config = dict(
    horizontal_flip=False,
    encoder_patch_size=[6, 6],
    encoder_positions='sincos',
    optimizer='soap',
    grad_clip=5.0,
    batch_size=128,
)
Rows from block 1 of the decoder of a small masked image model, named by matrix and row number. Rows with one number belong to one neuron. Each number is 500 + 40 x the weight over its row's rms, rounded and kept within 0 to 999. All counts start at 0. Numbers have three digits each.
After each neuron's rows are labels from the 100 images, of 14976, where the neuron reaches its highest value: "top examples" is what is common among them; "patch colour" is the nearest of a few named colours to the mean colour under the peak. Only what is clearly more common there than usual is listed. The data: histories of elementary cellular automata, time running down. In brackets: how many of the 100.
# fc1: MLP up (decoder.1.mlp.fc1.weight, 512x128), inputs 43-85
# fc2: MLP down (decoder.1.mlp.fc2.weight, 128x512, transposed), outputs 43-85

fc1.171:513545477414444461477548491419474446497529459487462489534507462487466497475522459449506458446517486508512508495469450479533458564
fc2.171:459548495515438496461564484518482540436531540426500486518467493539506485556509441455465535476478543458456553421445489521483478448
top examples: 001 turns on (81); large cells (68)
patch colour: black (49)

fc1.186:470392465477481533481483496483422442503451539451484516565545518434500498433405477503451511523526475458497517486497529443570484507
fc2.186:496515556510619449444485491456511602485554523572479449527416535542520562617474460451525513526480446504428480487569443510483440544
top examples: dense start (70)
patch colour: black (48)

fc1.433:546455444457511536451440455494501616546511519477430502471559414544436410538522458465469537474454512532479473460451470482541466449
fc2.433:470579480488535496429539464511436513442559499480476474454464578515558509526543479530501431487541513490519410542496483526512505446
top examples: dense start (91)
patch colour: black (44)

fc1.350:583460479471507477456489437458538431431491546487451522491460517512446452529415470509468502469478481418531500450504444414384494469
fc2.350:538479489492428541442482425466501549477473454504412492418512480480480563515509550516598447508491524519435478491550463561517456497
top examples: 001 turns on (82); 100 turns on (77)
patch colour: black (51)

fc1.71:462462486503467467464403499453472485519527488462505437531536438469439485543569440497484511554473419502481561511445512549482521512
fc2.71:533521511477558532494594519503534589513494574485556484455490512493540530516555531457473497481511507488509436517483453524523441509
top examples: dense start (73)
patch colour: black (36)

fc1.351:476582508484519523456579478491499477474433522475445545534534492459531539486491475492455470563595501451463532519490560441467554557
fc2.351:502499436549539516551504503494530618535563548553471476358489464503469478475510467410485475465473523551533541525557543525484579427
top examples: 001 turns on (98); 100 turns on (84); large cells (68)
patch colour: black (61)

fc1.277:492543515495499528484503490423449514507483499455525518552497434481484502541514464510453456466463492419538500553506549406560469429
fc2.277:501496414501517400513450498504543561534478562425437478513459565462512509564505504516507522538443616538524491462520466519489494501
top examples: 001 turns on (93); 100 turns on (84); large cells (72); rule: rule 22 (25)
patch colour: black (56)

fc1.362:582458437450511473449542528524555488463499431519446467516492534531399488408476490496529443486463520472489528524491479506492491549
fc2.362:501511503528450465497478479461512571559465540557479547448519506554478457517511548420430478446523559475512455570526516471530580472
top examples: 001 turns on (94)
patch colour: black (47)

fc1.190:488496458456418507510492499537447587434559471518456517491480501510508598538528526515404558507513466533538504497483437450537591432
fc2.190:489496484488499515511491482535562500610509573426485456423501544517512477493505483535559479468504560494514534423482497544421471513
top examples: 111 turns on (76)
patch colour: black (40)

fc1.339:530430457479501525469501471436477538405530482481547450538489515495460504510489505456514526459413539548446496498466497436495435482
fc2.339:446497506469564445441515462525490557473546519548477562353478403527547524544481551485435535482480488455438475439562470565494486562
top examples: dense start (77); large cells (71)
patch colour: black (49)

fc1.322:512545509489544489481510521492488591444483500431449456575541448488496460535441489407566516514463536405426581489571556552541521533
fc2.322:563503519477552516513487443541496512501456530512464511289441525530500516598476512464466488456507480546456505449503480458477502539
top examples: 001 turns on (86); 010 turns on (77); 110 turns on (76); large cells (66)
patch colour: black (37)

fc1.150:452482493540432522546478424574420530494448435457524567524498502503522516545560481491554497528468514497553504473484521437525523448
fc2.150:485567545493542549493428453513520573568452509387524499509512529552506515511430540479488409493528457443518523507466433469495490494
top examples: 111 turns on (97); 011 turns on (90); 110 turns on (78); sparse start (61)
patch colour: white (44)

fc1.395:440500509456471530503507516506542426470563496565543450404482536510481447538529527519408475527571515520470481481491450494461518512
fc2.395:510475473444560584531502553478442519474431530572511411331505462502515541479565481460408489507546524517499494505543549485452529548
top examples: 111 turns on (95); 000 turns on (87)
patch colour: white (29)

fc1.247:485465503524455480548429511589453478426501537518558493515500435491419476411512458490472473450497476497486472580496502491543503442
fc2.247:496427501470486559504524476530456503505504532519475573430563462476520547560501482486571447626515497532523481425513399521434514493
top examples: dense start (62)
patch colour: black (61)

fc1.22:445439480495471467510476474452473444544418473488404477543480448506486534477470543504466542455477502578502473428464494552497560490
fc2.22:552527517491488505478526518481466487473517460442559499398479496503449453520468535510535535515494546467499528503487489483563453463
top examples: 111 turns on (99); 110 turns on (89); 100 turns on (84); large cells (81)
patch colour: white (44)

fc1.343:532504407483536563490477396494489460526515442528511489534497461463528531546502413503508531526496502501441493451537535423558410418
fc2.343:447449535489473430493499489519508476460504526477492458452488550512458497431497539465491466514481537544581510566501467552435563602
top examples: dense start (59)
patch colour: black (40)

fc1.222:448514455444465543591548473501551598472516501527497518507553498496480502516545562410507471499517444524535456504502509492510527512
fc2.222:439460529480495443443394445504431491474516494464463439521472557502577498504453516526533500555535566484468480555488484458490426537
top examples: 001 turns on (84); 100 turns on (76)
patch colour: black (47)